A small multi-label image tagger, trained from scratch: muon at rate 0.0054.
Rows from block 6, named by matrix and row number. Rows with one number belong to one neuron. Each number is 500 + 50 x the weight over its row's rms, rounded and kept within 0 to 999. All counts start at 0. Numbers have three digits each. After the name is the row's rms in percent of the matrix's.
# gate: MLP gate (model.blocks.6.mlp.gate.weight, 576x192), inputs 0-191
# fc1: MLP up (model.blocks.6.mlp.fc1.weight, 576x192), inputs 0-191
# fc2: MLP down (model.blocks.6.mlp.fc2.weight, 192x576, transposed), outputs 0-191
gate.508 128:546490572489510440459433538447529468403475455483444485583575531445508549500458504391510563513485582437454464505518505526483483540498495530506539518436479460485411503477443452487543603495568556420554540453468482480447508447513478572453522524465541443599562483474457563478496479595562523528503490453477451458490470561514498518654505445568431501569600578484545523450520467462377528502470402523501511559508495430484437494555495574516481632444507515472483586478447472471506486424599538613476423526587445534506429485489482543537548528506482404569481510408510412486437543455520602520
fc1.508 127:439581499459471421409466447450477476441379460513501529628574515469426530495524461506505519525512547422483445562555498457470513578476464527574500519504470511438453456458548439448559476465579617406548494458538447561484503499484563556385490531516524360532548443483429518472465542524550492512470501457462411481507477592496540461567487490561439538561528490531565576495491544429420515468544471540542573450482514481435483538568484559499573602441473532485516404511483540471504462454551566542541475557484505574527421481480452502481536543566416447549520564397433463517428572421542552533
fc2.508 137:521471466557486518456503522552492628524602564489523449592489527468591511505538438489585548541542448540522480530470518532589497486444522507565517545441478446539552456560546497609518494467575431459472535453524467450411477476486442495459444474500607543587462445580423516515601481480518494546490474534581500547590505499495541416525444451409408555546473496474448438495475495531393490468448516543543373588490527493649503467483493523459570433469504431455455541476563523517439462479546494429512592446518404433467485447494589457541396461518491553467487464478526501494501422518533487425
gate.509 114:514455517576469532473450531543559522507570518491533446493566501474566527462446486526519440542423562465521525509430500378483539525562490464576482484567457515484420471445558429491499565532529488452506572551462417498472455453440397526485531476441472529459557566547515542501496459518552488427481506475524461503491539421466537523496430537563511487539572501548414477506600441475434448645368526440450520499555521492468478418419534548500397452487513439450461602507483556572555479454514533541493531408572627571521515404398472582538491495583473508515471496426573485446499551563411531492
fc1.509 110:477477542590531514500424520556532556514504548471564507490516448473556517420446528508520425562542523463523543518422493412502536502552469406557467553527456494508476445446540441462573546548535512419493514515479512469410419429425476526480568475470419490430581561483567525576513433494498484429515531458578468521501538435464582481501444535530531473513557493553420485531586464477413545619382516468451477525522548526517491358431460525605461473539482413458481599476442549554550501459516482543497495405553558573554520423425490556523487499607560511524390480477547547484468533572419499462
fc2.509 117:520558506454463522549521569432569542513535510548597484569568466552484515483469531360489475517425542506578552445561524527466522568517575653513527495466543484594524433564565521486442451422505537439454490486398504542603548453479540534497496479543525480565426429528476505533574482542421463514485493561531402478499457519494530497543444479406393539511432483490446545438529461445586503390627455454525522430421432498550383538503481466480455551541565476546512489568469469505476554477565495425552427528558513434518456513502547494432536523454469526529542417436489496538439487517437505484
gate.510 134:456547567606546510427421501562544561533530605447484506517490418425483511468474527470511454532450403472476463540518546452524550536456521499471493545412466625469493399423400414506539469413559539601466466505425558586587482469551558520487505562517541415487540520474490438492533459440482590485551461576616467593491540485472523525448476477455439497386604594582477503453581493529478440528530474498426557550530530532588493474531451515527570533488452540558498462459484504476499534552466510508459467476483536424391410487518485429434461536540479480570520482511510488513578511515534434490
fc1.510 135:480521556528566578508499515476535536546491551463437525499485444460536467466488573490531514480494385505497511576506481510470600482488516458456445487408459569454470391386449397556496390509562550552490459515460535550564469445553596469548515475548444465495568563475500431522507480450512511517595521503591541515438523452376502576473412490435498501496596535567575579380568492556466496410461453451525583549501479591538526483495458462564492545527432489575497500426432439507527506545437464552497565472503530420453437541504506416449467551560473539514534495449595577572515485543505449459
fc2.510 127:555480493456558486484511485481415363482576452497475487455466500461476585525512497560431536491549542522522500565476518429460476440542516501557439509463500597482481518565487490452481419583439495492432426548438535484492524525503409590453635406509508485628515419600517493515487483524514571446436467393522498490492482484499473463524496478517569498648539407559415494457448410444477472457510552528461511593576507449507443544466479591483555535547530473414508516438558536520471420498569466548568515580633517517495471516547578481559514404531461466489530452515462526480486510447562521546
gate.511 055:542493456401521448478376563529539408496522469518466544512585556451495553501454455578584477431593491503483550574474499430411491474417440533451439556535570609455543496496486524524485529520524507579510507563407561437495481475456494397506477478523542378546517513524512551468494499478546521633600521498520459436428473534575575467555564482512441472564460441514480551502490447468539472476439535446509522546424572458536485566532545494386539543492553550543563514493500420491473477501526541567497520371505499427465513493438495463547451579445458458518594495448454518480435533528510598585
fc1.511 062:445500472558438551487505466497494475525533515432454479495415552487589431540551444387479519482478497538539482482536459519597493414576575515516481473454476433461458541554530487451510509434526519514508443463507518519457509571558535562489486528455435609552407483496496507523507448472486501370430430423499562543628572476535469551457380510523532570423475581495586533487558542457520538527478499566529458486547443558519523470436464445540515432484476528448488548502562589533542499512422515443546492561478506556517482504509534533514573471557607548523351416519596488491477426412596432415
fc2.511 061:453461610514550433448485532508487465515354547506499400490544526451552535572455463450545648561481464539491576545460509542462449540542563529487488454578569450444422513490515537515435554417556512466432508522528482490490448443497422470545595482489562536490564492566583445522502559598527500613546535496471434496436467462572511507430583532548461406507512569424459495546497466469488475506562479495496524443448566405464507470494554515481485561550545431439425442502522417534602547536542496484401488521528456464459503404443482509472486516500534586551513395520435515501479548444485553419
gate.512 105:497449430527589513589411507457509450540567477516584458548499480575428517535520476530545584550575524440468424578584448392488564508512595481474468460534472537495519508529527492523516458475473419541461598466477489542458459534505536558528479484478551488488512453452435490460477520515549470501522435529510411507600505599516428552549438562555423508444497602513465478526551513483531507452491532585457662514470506580430574410418486539469447482424521527556546500461502554486574461452507496608471447456518523473435538472504420511597481373412567516503523532426454537413486456495494458509
fc1.512 109:604490494479422479450512403518502562537493482552471443469482465498445499476493494528531523486465576469506546420543544505537391466463460470405492551402549509469414447516502556527367550468600518445529414570482550572515615466496600406447387487560490567451463466509489502559575581452469489423486608587508503425511466518463571515419469476470475498452580504475511449443508479496584487448521452464451505547490522505448455591517466491550431548611577488463540545505472532530481527523487564523483522493465530495538450501495591429419525502469531442532527492429530504610525475579566411526
fc2.512 113:417578499519525477582477575487458511463559624387510596519599510449484521541504502421389477507571545514582511549469428460513462545475547475551496496532509551561539474516478410527472563536428584525510428532452573471509523602441409547497474489420509519492568417448437561503513457456503467558464479571455396538432468476528606437460433502505517615513520481627479435476454426437521477538521468567576500440591449463490475476433526521465483418518475491458521426546463454471532457407497417487481502542559542545484502591490483503543535459562498517508493516437505502459480503541547585443
gate.513 080:462508507551447567480590487499539427589424518497428530481425528560491486507479605529525532434539532462420451557590551494460461458504442478408485451522433527563529506523482482440403556511476546544537564459413430528524572452520481499588516537585515508424535474450533481502558508507557537461568499568583537549442566532411457416540484487437459456574447531495489503474584446417572494483535483497525556592530432506491536479513411542485443536487423556551587428507508583551552428436447451438578478500432442490468488531512451560548476457463580496572596464545462577462511565507397453498
fc1.513 088:584512552474538463529431455456449544394543505554527552484601419451497507530515452509474485532535483554592532441456483540541490575466470532537543536493500485426502506408503502543562463469502583394447488569529469496467489481500529457385447478394522469510499472585445507493463536471461494509455547394443447441595467371483524538494491538526534589473550427478555477535454555557498475487465459542473535411475567538401576526462600553471516476458548493428424511576495486530413527523517520580388594531573584511467487550527510528449510562515387527442380514494547496457514461525571525538
fc2.513 093:530492469521407535547488498564539518520490453553604408516458461490514434529515550532526499469415541526547514509478468472631370502494529445444486452539480475537521535461534436435435423627514529601512481394492486525608499423514370611572473568429589491510480498489527535498500574516507523556564560518608462469372537547477481503443519490570430414493496578444488462446545422553421503520582568441522436552553541527501469490554497460465538444514511484494561464497571565482541458463469441435561483516490512497518422467487493493494458511477541583504508520417427495565498490422443497525
gate.514 075:528521467481445388485510474427429522424571439490502473466497535474527438501591480499490513509531533419533630483515556490539521454369428520539483489486490470468529489488549570478485555532525410519526486512525561490503461499510606480463454413494473450480487473504573524560521446500401518387493575435393471539482490534415567418559502463460464593522511479440543565462499535513490570417481451573504527603509506597466478477553469495462476458554460571493447523541497516437502489524534416512528410464507514488422544469488491622535472522593644564549605569458495518544532512551457385502
fc1.514 069:479455511511548603502450466482531575573424611458517518487571489534479561492345540440496449555520536540531398484505487432520492444596533538450523572435505487503498503486402443497533550503518648527452445438534462547496540545484414532508585579485495479565512520424546575439517578443549423537448485541587567499549496452476428585420534517462575440481454487509507552575476516512483441594536538441455499475486494523495504465505505596500510532506486383477557506405494457494502553476503550478546577456413522518524436503556478511541509393511476446517475407587464475401472466468467545515
fc2.514 064:510540448504420476540539502541490474575507478510575498515473506563475440531480460486445501582482487498519574461502516490448429576470488502444488537468556505456465595462537543510464484485522526501486582530527471444509511421471659367473539481521411613466485420553430537428465505566425577583476515478497564513547491516473500502638508447451597508455590415477468499548510554415467495436419507472437549500442415559493567494504485464494444538562416478498427446582564475525543481501456451559465461566500499491542523496468550548621481375563608523487490505414441442488514550478485458558
gate.515 125:532446499496577551492525510628546540517424540450522362593518426466489480460519475521447586586555492508495505534439549510477484581586562493413486507530434519519508547440551415517471456419544437520496454487499535467467465464424553520510452512525435494526447531508491507414478574566530528513504463553582543469518519459457498467507456430567472460537495456516437548575412504528533492616576489517523572381429450492465515501442551553527548505456451455523471575545503433528460471489519343428478525490454446497563501490547533515463477533565456523559550533651508425388437458577478504526
fc1.515 122:450563516555462463538568491465420481512519563583460601422489547466492528547458497528500423441395469442498504462566451473554542500474471530602576506529528447479492450485491614437459520545405527450514513627546464552530470498539524547515502536458574474512455471504520512620460447503461463429475534484550461630505458582465438566542490518437521524480461553467491440411569525438455468396417500454473436559555523506492541517553487471522542410570594496447456482558458547509440484559453583536440505485548435499461533490498424434526494506465579478448446519405401570552523539392508491529
fc2.515 131:481504555580446561479515599504524387609463540567469459521485472493417517520477532538439560497523451505463592508458486517572510512473519466489543453515515458542444539583504536514473457506495620538460567434482517450478463504518477417567453467444518529567535591558564496483432553570502581558467466447415489604459427491382400467558517503520454505489562552644562514476463491502512458516530557505562529469522492563537494462455503455574473487542483573437415475486400463474461465460452441402555578428455479517554515398486507510474521550564480446406552570470513516467429571490505406505
gate.517 044:495584525557477454570387503488503461537508448558364497511465505569535524516575490467536422486670467583481599599492569515460455502525482529464523465473479580527526555531499477490501594477527553582552410425528450508554532532559490517495521583426456527563488453435526478513468445456497480406569429445560430517569537534514530554503474438547533442602467540504534455502555492570492493495463596497492498494487496434466411412500563522555520576490466454460457433455600431575454530477531478509456571466441477475570458431469466488467527505434489521465446505501423554406396526477525503441
fc1.517 037:567461540560527513580481533508499387488472563505504498558528534523509478494522466543478492500602551444526594601521491428535476470468533530555500448529537502453520510497463555502520430418576455539501434455440407486573515508477597457486453472511416455451483498468417427506445498473442551631472406427593467587517481536506509520586531496446533438450477523468450418396439544605460431516540494531399456490548475562519472620458499523571501534562471427574514549455439505414484505485577568546434514517602496476521477503386413528505441466467561528547510491485469457481479428540480569528
fc2.517 038:456563429485486541342550557551468508422508559531518496554500408382419548427583547480488495504490538468439505434464448535457598502535475478457582482565546542469518464469557535496540386485500569523599505540516485457510501457547461502436490515505417481504496534492364601553473527448504523426491485454471449423506530492470437512544568531568520446573536549520462528529596505415509574540392569520545467402501512607465510494412471497471554452517519553475465581412529464578493504507480492499550542403533517476483509479532583509477409459497475527459465452472563551498462576587573508507
gate.518 086:515518505531484541491429470459527435398539527515447512519548538484465476580472596470508532572456453426557543520554453524526491488438509485463573521428514486526512574466573484481474541586485523521462469456530582528451518413408440534491585596485502539462439576588580508588537497438404516528455397456482513546434543628513586491415401509473411579442354474406544485491487560523447488420399526515539491500450498597497526469545446505475429561497519485537576490510578473407525492485519457458477571514554513532491508516499497536533527451467577507570476517444451522414544476420474473544
fc1.518 085:423565453576454445509401527453506488500458514472463470456507481502495525495457581488491454503463531575495569467531467506480454466528510524615539535409510588560431529483607490430511434452525323479476428475395550491530494519604540488473557453456480490496458419397433555450528512535507548501559485416611528507560586459497505508592579431469537501497495389539504495522451515556498495496499557482537560466532498496485536577554514505492472544513505536636473392470528494635499447442513544593440526540482438525544499484486534506469475531520536527379475529511507472503482483542379574491
fc2.518 082:560407531555516521593543551546506446558552420500467440517503513444442492581522488480467500570473491602506484280463463421517544497453499516431443556564468444455563422468498508533541523542412609592510471454519530439545493475441481478506518505496566524551524481471516601507500455415499424502534580535458427548446446521576485458488500531522517607519491523372451486486465390457454523497533439489538504512528554487474508637435464508482604507450579511483558453581507463473472489569418453503555509626460493487476524516523388492531528430484541510487501493496483508481487518534542519513
gate.519 108:500495520529513454495531521514557380464450506505544502536469574507496537527543474567419521586407511498467520469511493506434512515562485563429580523490535488519511510539448438467518495375528512479517474477449512555343563489513424557517458570423457361452433566500585526667543493481560512574502530531422458570495498492540481532516501550490446494509485545522493501444472603529573613528544478449392533454366512397487527479472597465497459535514468454553437446570457363468535450494520512484543449518442497508452528528459398504483463553466468524510507505478492513468523538568543492576
fc1.519 105:500525488477517489539505530486426547544523504466449517482490368462518545573527532449563494445504557543491469570509465519604524428497517440548448430439439436487531517456566513508534535547487440497441548521512496438664422415453473461485514491547512625629501461503378459352537486494469500455475497480561538483480481516428492502488511493503537467461590420485491486510569414445427418446450525632579475542577517568528536522506466527532532508442492540440541577481565644469498526530474520492487504449548527477509487497465578472477494446536615491546620469496548484418505465467482488482
fc2.519 104:605482548546490508524413569556471489559455440458459502501518604507494586538459457472488518502511471555424475469479518523472486514509534459503398525418537361536464584517478557525460481446601526436512469544395500558433485527592472448489524518500455503430501481526611447502495511496482517510518468586466420454509468553549542555417540508411461478496583539471443506576505547442471468544462516507403510549415483457539440468468485478505508620580492437475498567519429382526435495541587529488501564532583475587552414479606469540448517471400543526454460475462555532455558559524567448547
gate.520 034:471504498493524538497492509586490592524559526572516493451433573487486412565534537526467504500511504448390585481605563518557491474528601438362475564462495500445504482526381470420581522454464462517553500418478546437505505430504508466526366554488506539418409471461529444542518482462465573513482569543423429483510499526614436449535481501539515517556439482536452560442476461398551462518504546564517452521498528498521452460547572461556440579607470417516610569526504453549524395462456454476557437539558507574505503462510490521486550481579478451498479451497615476493494477458512470515
fc1.520 035:536423534554504483449493555478455494514455566604468489446427475466482406591504585439566533498507438451428537538527543502596509487465504452446501463442390530480513461477497446415611589533563554512513480528491486509515526484534478524597399494500491534545420425442516462561518424477544466440556477507428553554513507512539460483525511549501494555569298432495404523566571547484518483487502492591541469530513446503443391522539554498533509585504467522469524522555404438460497428433492566498597522545487538511464454511577431484520486524534554460557508442466561502524576422460586514532
fc2.520 038:584452551483473537541500555502382533512494409434404476536505484600581563446491506503494487470504494444469472498555533590418485470447395496568431442457519495464500511568460462441546479498485373417426568497510429533529475549525521546557459470567559541514587514527453512514490534503595542526493440457541504414549458533408426478459478436486471524487625537535480476424442556538487440517486601477504417416557527475540480519491505522420537451496471585487539509512564616599569451550523460550500483506477523383501612499497548539526608516463477537434484520437565473471538492531491525444
gate.521 074:429451519464496491388648453404520547566538513413556608445429517483485476496542343590471443472541512474514446509506389403514519568562495559473529479429486490517448465408464508475580487564488545523510486493543516541597568504469461422457388504478538436528497562574570447468433387551517486498472512516490545509430440580509468534460537533549482541540495477536614519469575479566508577453514542514467456570539483487432472446483520587548570579480506497522455454427485527474504522545541471508516477459535361520485475484443503474472549501505544497560509458455540559585477531529447491512
fc1.521 078:590510490523441507548389535560501383442500498529486401542564522530508474508493662486564525489532479461465526467532691590547521459490446445475489513618493542506471521509549497560461420414435486504487504495493513408462482442484535582496566491498491548495528434415476545520534601425469457576460508475515445533554548454496489466542450456421551434417521512490449509486451573455495442549493473496521550393492556602534556554597493442446437476534533447462485497591534475554482425436460481514465498482469587506529564516579489512539418540537481490434514490518468408496493475524573531472
fc2.521 074:449558573444544555447564489468471478626518497478454561500416534535491542485517418532558506477423513514497580641559458366506469565528514490446483546520489489485525434457450479515608470475418562417562488474434502513551419618606473463486490502442543526522566509517480493478499482567523534505483486504489502534509599536530625476447582486512500493478458487526486448547530425559545585559588430571593475565381494422446448577439487453376582453520501473550480481481443499419526527534440460498476438516526504494460541477512506492413509492476404521532471437486415490524503488524505538461
gate.522 159:480440496572460516510578445629538505537438512505428480475562480510487420421459556481489553522529467440386482425460455498548500579512457559513533582496519453436556628475472557561582477574554617544428532572505486468482500545419500600509469574445549445522453511477386420522509553459488524546413510508508525486532561467613418462516475495570417461505539539514468424550562455495491540559515527454431522448458506533459578480507396592439563363521544516505537511521449494456382515494441534465489515544471532545537490436537403517501541487467529468492471498516511484537490482433525426506
fc1.522 151:472512475435496561554449488514468442607535551483593535595530545589568479596487457532501490483498488498551498596519495471497516475509465524494538424458572547494432408559434512571415530547640491507491459583547462448535521502568518507503529386553453533511578442475550481483495445472511384416610544467502525497526451552477384520501562473452490521468507379562531509488468515491546464413496535525535458564536438487492524538471595394516441522472562453547521505417509528550545490512606435531466531517440467503401579473411506439532519542460500432488517522395461486453505595481519531524
fc2.522 145:535503540576458441528490511572538388441503520510556486467496443407497492482613598559501480467499488487472457521390445504545554479434567479504510546508553477503528563513469557409431527453439484572506578488557425601474527485505519461457497553481439498524560551532471486490506603423462527417570538557512482471522414415433562499447491495566492441507421525448530446494545550418515506561492516461556477443447563508467491499557492527512535438491498601545463376542488490475462449498445535536486585464537532449536539541645523411593496458429540479396641478464551521406513518493520481490
gate.523 016:435443545486497541502522525505463456553512488557571437503500432436603518466429535495508475452390448472410375532609575520476552499532399473565539469503492420454475544464539491623491498625446447584483419538453492500618566599533481528443597508616496472506409546552487475504477439559373518536489487522379520475564515538482433529472524419526573537493626515506525466522594498492459515487494559495502539536523569480556474496473550443479486508501484454424468505522511527532498503483549482505464587490454530514490487460544421517441504489550452487481584478561546514480492376470482521521
fc1.523 018:420469558505457503455515493480450478591528445571452462467487447450555449512494576474533540475408521462426443554621627493506559500541435541573498410503513494503413555497547462557506484580464493564462457513471498565546485543505536446477571523526495456460388488523504456475518465522369530573511555565380466417527508532435446536446537431430537564551520502467435470446580535502460458455491536440466607558501556479541531525454551516578520534487467435384609442580507492593553462491500475403463551510480565546468446476592512543493520498576446505514543510546546521483539405494463509515
fc2.523 021:586497556500413478561492497574516471423487467464415500518533562519399460519508476449552407495568486433445462549501450536458467504454469427514540427555471562537501545552500561562513503466508545550518537514541402512454542401463513532521434417490524430506528572421477524577577524501560495490420481576536569556573475615468423509412466603545425479398567524494527529434532471474542447523507500531640433592534481572519518537539458463463474517532522552592491546541399498484397555540574485561561473408541477478474508427466529505513458521489493483469444492499517541385423523498499448490
gate.524 133:569442462579415508557528470482478557450569498499550505459471606490535562438430517432515425566457527420463496576581474509500491485584604536459618541470467423512487556436547510532478527467459467540480527566506604553456509454527488439499439583403523475469543537587503487533449580558410512499421451529458605502455542506508515426521488458394460365507501489572475381528531550493466604529463480464430530477512552476477401487564461509536493514435481434553575420503561524451496565524480431439443526459575522416446466464521536522482447525465525563462566487499448517474457477505500516473
fc1.524 128:571531471591354611540540493519510544580529502514529444483498537467560600449479459494471434484500574489451456528560517533518540475542522554472561482469498479479365529416469519565482525466494513493479573498462570528471513444495537460501365498429514458490510523504447450564472557512430567510403471526517534526422534423551470491568418452419490466552497458551522407507557440451517620535421512559504540521494463498445538518552494465532442496446543491539561472509562425498445524544453463448457500474531532454538440433602592561481465559475528530378577443481449522536473395552592458440
fc2.524 134:498553510509547478524540617557481484412395409499477594566462524507462414499558522516556532400560540450537518527526457412444496550524575462528461567423445471483387554521506439465517450539518529527508456424495477443429415464477527550519467507417477477509506514516610525401527450434454545536505384416504578483539561523538529571500414511519485484460467429545422559478489420537440532519494587554526552529508461567554496468407489513461572470536540476516537523492478504540589537426497542580552529444589484568413525534428461619451536504473549445546471542524549524494402490485514465484
gate.525 116:435432515518549575409405552484555490515464402490493453492520475442533562494493514587485504544547437568474454565506482529479460483558536508535467516471447520384560519504464421497481457559558568426555515526450497506578485568505554490467421524409489476488473532483434507493627468408488559499504551615602480525486534532422549509467505425534482554506523478404496509511573399556581455549470434562534493464429574466481487445550455556526450558454437444515525558529445481464502393525559554500528568568403464591464543462513516558544407518550551471563463523454476579542579507428519467562
fc1.525 130:532421572499538567430410560463568517480450444547483458502505437441540545500434527575521527552547411591480399553507482509509511491532466478525513478431384523388477465489464494518482513532531513441579462588383520460547525566511536486460389507460533433473513528558401509549598455471408534440514570606571508506501543523465557501519522399518480493498524432449536503511531399536562496593544432567507475457499602520387555462550474538499403502460470423482548534540432485464487438515566535533524586478460528589449525481486553564493516558577520529540483530486440499545543575438504493509
fc2.525 122:573533340477406462414451526531493498527451538399492506511418520457478570496514472432541479532493513474494480455460539494489606456472523427550590533472569529453594528453471549598542549506532426427539480442452431536495536414465541502568538454570509417556449482476448500520514455522495514534525472483422576548475411541585572517555491537473535567516538489480565608470564522445445453426577533505545504498548497461578471480581424589549493485510515526507362476532534479544495529454449385506492472509552514511449546481510525540575494534467494401439506478548488422403529512616523468480
gate.526 137:468464533431463512569540510505445539545469501510571425491564502425558519447520496533448426500617554566444436537400456482393497536489460506440538582486451554441485512461523618515441512489455513473495565506517534565525406438483483476453526527540485461530505534492508484486529514560525523467418529680513463534472409516472608538414498535485512442573571535510546494510471518401428454441486463536580492461452495592479615483399542558410445448469563462554550487452524471567496448588526443476478503515472435539466479519589503503524561432512514532474510402537620425457539484488478526478
fc1.526 126:592438484535554467507551479482472454517540402503521484471459463588482490423515590472522547528517476496561522475574433454536572536484387501550484474435571482509528512507475498431593488475480430532443457563568527472562457565530531447486437441503549450604443542543447502514480558462450404501464487476518505413492575404457483506576471483497548515532563444491437457441435574590550429547520545443515511567335492502565530458548500466552610581475495461507503502528460464473545506444542551499467559422524454572489558503333584501480515549437557504535466579419526517515496516478468460429
fc2.526 134:477509530403554520505453532394437495521483491520475525562504505500664512449535421477530547511504540494505438519533486526483602539458444502478513520512509499485513498559453473493442582597460532372457470445458500505545518464455488604533524482456480435421554500461552382498509500511519594469563434473569525429520380581478568520555538580385492569520595523406508437473565417491549492491453476494483508508591438498496493496496498479560507491558539547441520382503601552578492456603471503453572390542521505398560451531551462444473484547504490495532447517471528429507485527510523425467
gate.527 128:503468470543457405527590493475474506437474429407421549498514577524423478627429546561511551457534498537456628583558563448525464516430526473450476448501539500441512438601570487513452454475511512506445504492457440532530504424507475480555516523446509545512424406441475440428418528618579513540489555469480453451537442559438429514598536535520485509446529500495529384448482452578491565486479449440556563543502506537518432459547585508531495538481487530546427484587539499535512540598483454532413424482473496439508548441411502450418529460636542490519528451530513470449508533536506479486
fc1.527 125:555487425494450406508524483448499498455443449494542567475430587534481455536407466503533534455500589573544546561607580427571514522538502524496398448453542525539440430553547500427494492555489562401472526516440495591496520463486458400511472572469497529441450462505546435467376465531593467532497488511446458443574493562518449524555520495479473511506516497494449424433410509540545562522547386426532587531532578491450579567524502441441545574493491529511448523556481532558420455588456512530445496517424499529490554482425418551461483553600524514479466496583537434458420530554508511452
fc2.527 112:528465450535467597448379462589548489508514485435538433578556446370472431481474500466494500458570465484449443483487523481499407535469581398389529550474559472525549487508454489498572438478449459552534476524496510439560443569565574525464468413515553469487461563498429564462497510540433539547490563474528502565543523460510547543457431509520547512641477549477551554600502460514520528474507521500393526562537380564523549440578491471576561560457534524517493456389488554459512486485523584413541479512474438572502563445540427468492505528428471499524431482468572568498571462481517469444
gate.528 071:466470506597531546506473481529417602498505461495465521425502618517550496551479471532549527494525497475520423527490493510482518543562579531498523549446518476551541451458576543582501492456503497533495470465589528495457540451478425505530487582413431481496560433446456467525519461546420554519538529563529413586474504520413476527476442513458446561466477479410504615443483460593545473489506511451510487573379507559377645512490524452545409502519522415572455477454519397546503421480484477430475528433486543486494466506426494528528589580489485524480479430454525537432437527559556650447
fc1.528 075:567505480518542507540595473507579531414495519532425432544488453448462525457534607479460497465551504587476532430490445537520452583426474479530484428530527508472521646506426514470527522501456487487434427457548508525429411499518569493436434422531485527517506435597567483507531546513575456476504440472424531414442418490567471487522484465471513581510496419422380538492569519517449553575462475503546506445493500485605459508461402563487536486419523472464529418493469470475524531519538455616447591548613477560497516431553427581482520451533536491549538569525411529558568459461512473537
fc2.528 068:493432565541461618497518463482550458565486483561545514460483562519621613540528480577527474440546497540508475544484535452514458482470499481502470414535427410466538492453471489477436471502557481501471450563446485481560545508418497538573497569575536547488454569429448475532494550568500436530464507457488380502529485481536441537499601545499497456467389586544541576434559480551499469529554527526456572575353552429389560490534493441505443458472523432482480498516592570500486551584431557545465481442405524400534549501519529430529523561483448505460398473485552483493467465508433538433
gate.529 121:534508587487493477531502504429480493521515543520440537447454523499479512605417483518552485486586539517402550522506451556499467534533470549547584458437476465411423557423598501568488542494534454498476512415504457433457395535562511521448582538435557474497443489472445514513537486496448553597439570482505532435565485462543658460548487492557441461524498495507473450537545565562383491468489526468543559509618541530485462610438499456489500479467456457602512484463537498567439549528480510449474574529466435519467503510365542485489413509444542513392565580448423484464490539574423511493
fc1.529 117:401459481528444480433566481448466487485476455430454432511499489536531508496501580558502563423442530426456494537470461423465558591526462536482459533512526442601535552471490500475455453430467427477545447468510527473530590487456534434528497441575541484482577418497558546397512475354612499499633524518570537520510480556476480462553494526450504563480468611518452471522460569456544456569443438527482398511573470518612443556503559605573496473483467488544529416557520512434471559488534549507538385461498527506511453599511418493608486490483521494566449517588521509505464467492490479541
fc2.529 125:536450593398501417517517527549548401572479472483579469541467554431588465559530462470465454534564486576576497521517542560502388482497585467497532603553516475440428520567540445516468433489477538477495481488475443468533482445425521533474442487580522439424510490429515516609456529496476429584513571559409434453470523461581544546472540452557540493545514422506444460477489448569456497492470562486530564508476452435537569536495455370473553491524424597467491623380599479563535520457459416454514541498456484486481507527447463489552518596488517443482451537544451538498502524529478564519
gate.530 051:482524492510501590514399424452433430478497526485456534553479450512468410539487482497549468522529572399454478479548513506526503526490520530535533442524492519498632476553406616471380562573484450476525565539513484491450488521455650451454480462504574538538497561457577505518576529570503532503508502492428524437482558560413546539515465540503526424549409494388542555462466491490566448555495443496367529513460540522563529560496442558595529551463483361548502537501487481516428633492537537499429541484478523438519470454502514403551483459397557526442507524547435468466540503510518525513
fc1.530 052:569584565466522639507427397465383480461476540463477509569508510502552529553399526574465471454566513451561520378516446351588565527519544456557504460411566536547497435523497399545473529456573489482523458551533454470544472512479545560468475432472490547474436515570562482507554517529504548453448561494583467380494577365420446552440567531488481507520506481514552426501585463513490502528507491532427564473473513477536483549560450471523533475487568459505497521523480533469510463476460632562473536451446477484490479515528529456555486435531518592529402487524426543483565497494458489480
fc2.530 052:519597527502525533558478560516475462418497514446574597528542489496546496563549500537439523522502499460529534412504542503556535556520440503493438472550433483365556435537493459532472487528515511504600478465520566553507509566499504504389401528444542526434490477491588547493463468510580492557514494544477497544544440559530443497500478429538413430546485542537529422409445380572460369460523545491479543519526470477444447530540524539464489458491557438408479511449465540505503498527501456497531588558396521556538505517471545516400478520483417531505554610527458519553386484493567536323
gate.531 097:593406556486461525429468573446558483470549454456438521453546515599534474501505513423505490518534372461544490498400543447551528561494509483571445461505495511503569562479484486445460501444531482464501352428568491563505476478455493521449444583490512515522410532447511557400558489516480485540429517577531529421404499508539556508523533591475481551582674487503513512517504481617483505582559456610460506414421431447554521359512499485592487486530470513530607440495487544521465497508500509502541432515555450504458504541464545489539447536476467457419438553492480523461536539472512516507
fc1.531 095:428413549489518480426505551550547482433536457501466532475435464574569511480439442465545487632525433473478512556463528495534539465561519525548490478499469592472552463429418449428526534478530552430503449380543462414479499394461481438448504438489552437566395473553531502512517531533519537547366543589582610470524527470443523459503474518467527477491596425473526554518455510429485528600488396545475458534530420495513485455543452508508488445507455454409558438507600533508406537512508463515497486485533567512548518611515568554505520501433592533562546562514626499512476497535500492503
fc2.531 077:511526560482652553567559423442590483477454486429541466437531463505434486431597437522458422525443507546506520486498598513522499537520547485465508541403616581523517601452418511502503615497507530437541458582471435498454458542516487438526533531551457559496507492591511523535521435635548542465524469494393523495451451498430518435493514538537552548413574504421440515492536423535560427461483509453540548479518499404526506448547566484498466435539426488511571569497455529486523512457466485415481551528420403432484514473518480488476471478544366511491471460550544541561512521431546502496
gate.532 006:521493481500448506436471509440442537541506493558490417508476542541458479483428479568513461492611560497509550565483551513657550426496426497382546464485401568504453522373516536533509485553466554580474427472553529482483581395522532536474553467579517522530516421501498476443528567465421413493548526433544469561462518532385487544586505596523553524521491485543520481562411460466516499544538520534505484444506506473498485528444458510474587445523524510482417473507504527527587509546492562477439532574416419551498479567433465487487573638538441553533579512496535471436487428406586520502
fc1.532 007:444474476460396548448491448484504450478510508520523445548592394531594483582485448585529536507490497422648495528470477575488526479415492555475513485556419533517526486477483536520483480494501484538468445507565520511483518468499622553504477551569489570539498454397449474466481491304515412488553536463462568494465407485520476470440465526603527497493476523549447511482528428421486490497545569441580536509660629531431558497405508540418526448484474459489494538409476508527502456481513547517509454536431476507519461528517544468458482536495586547454473492486502495410472514531595483574
fc2.532 006:531565557587530521525469595489595571422399480469496567414451540492474478426492495481464486537510485600449457453455531419464469453513464479537409526466548447564455519546591574428524587491532452557525519554476472542493461567399411503515492506471522548445488460508493544516502541590501585506527465543478473513513548510489570513614456440468422509492555514517494502446454571569502466492465454565451489502365369455554420525554471483558445436543427509516570506612421517534558489475493453458519552499586528402504511523531486544526497443418453442543488587549447508561467561549502523431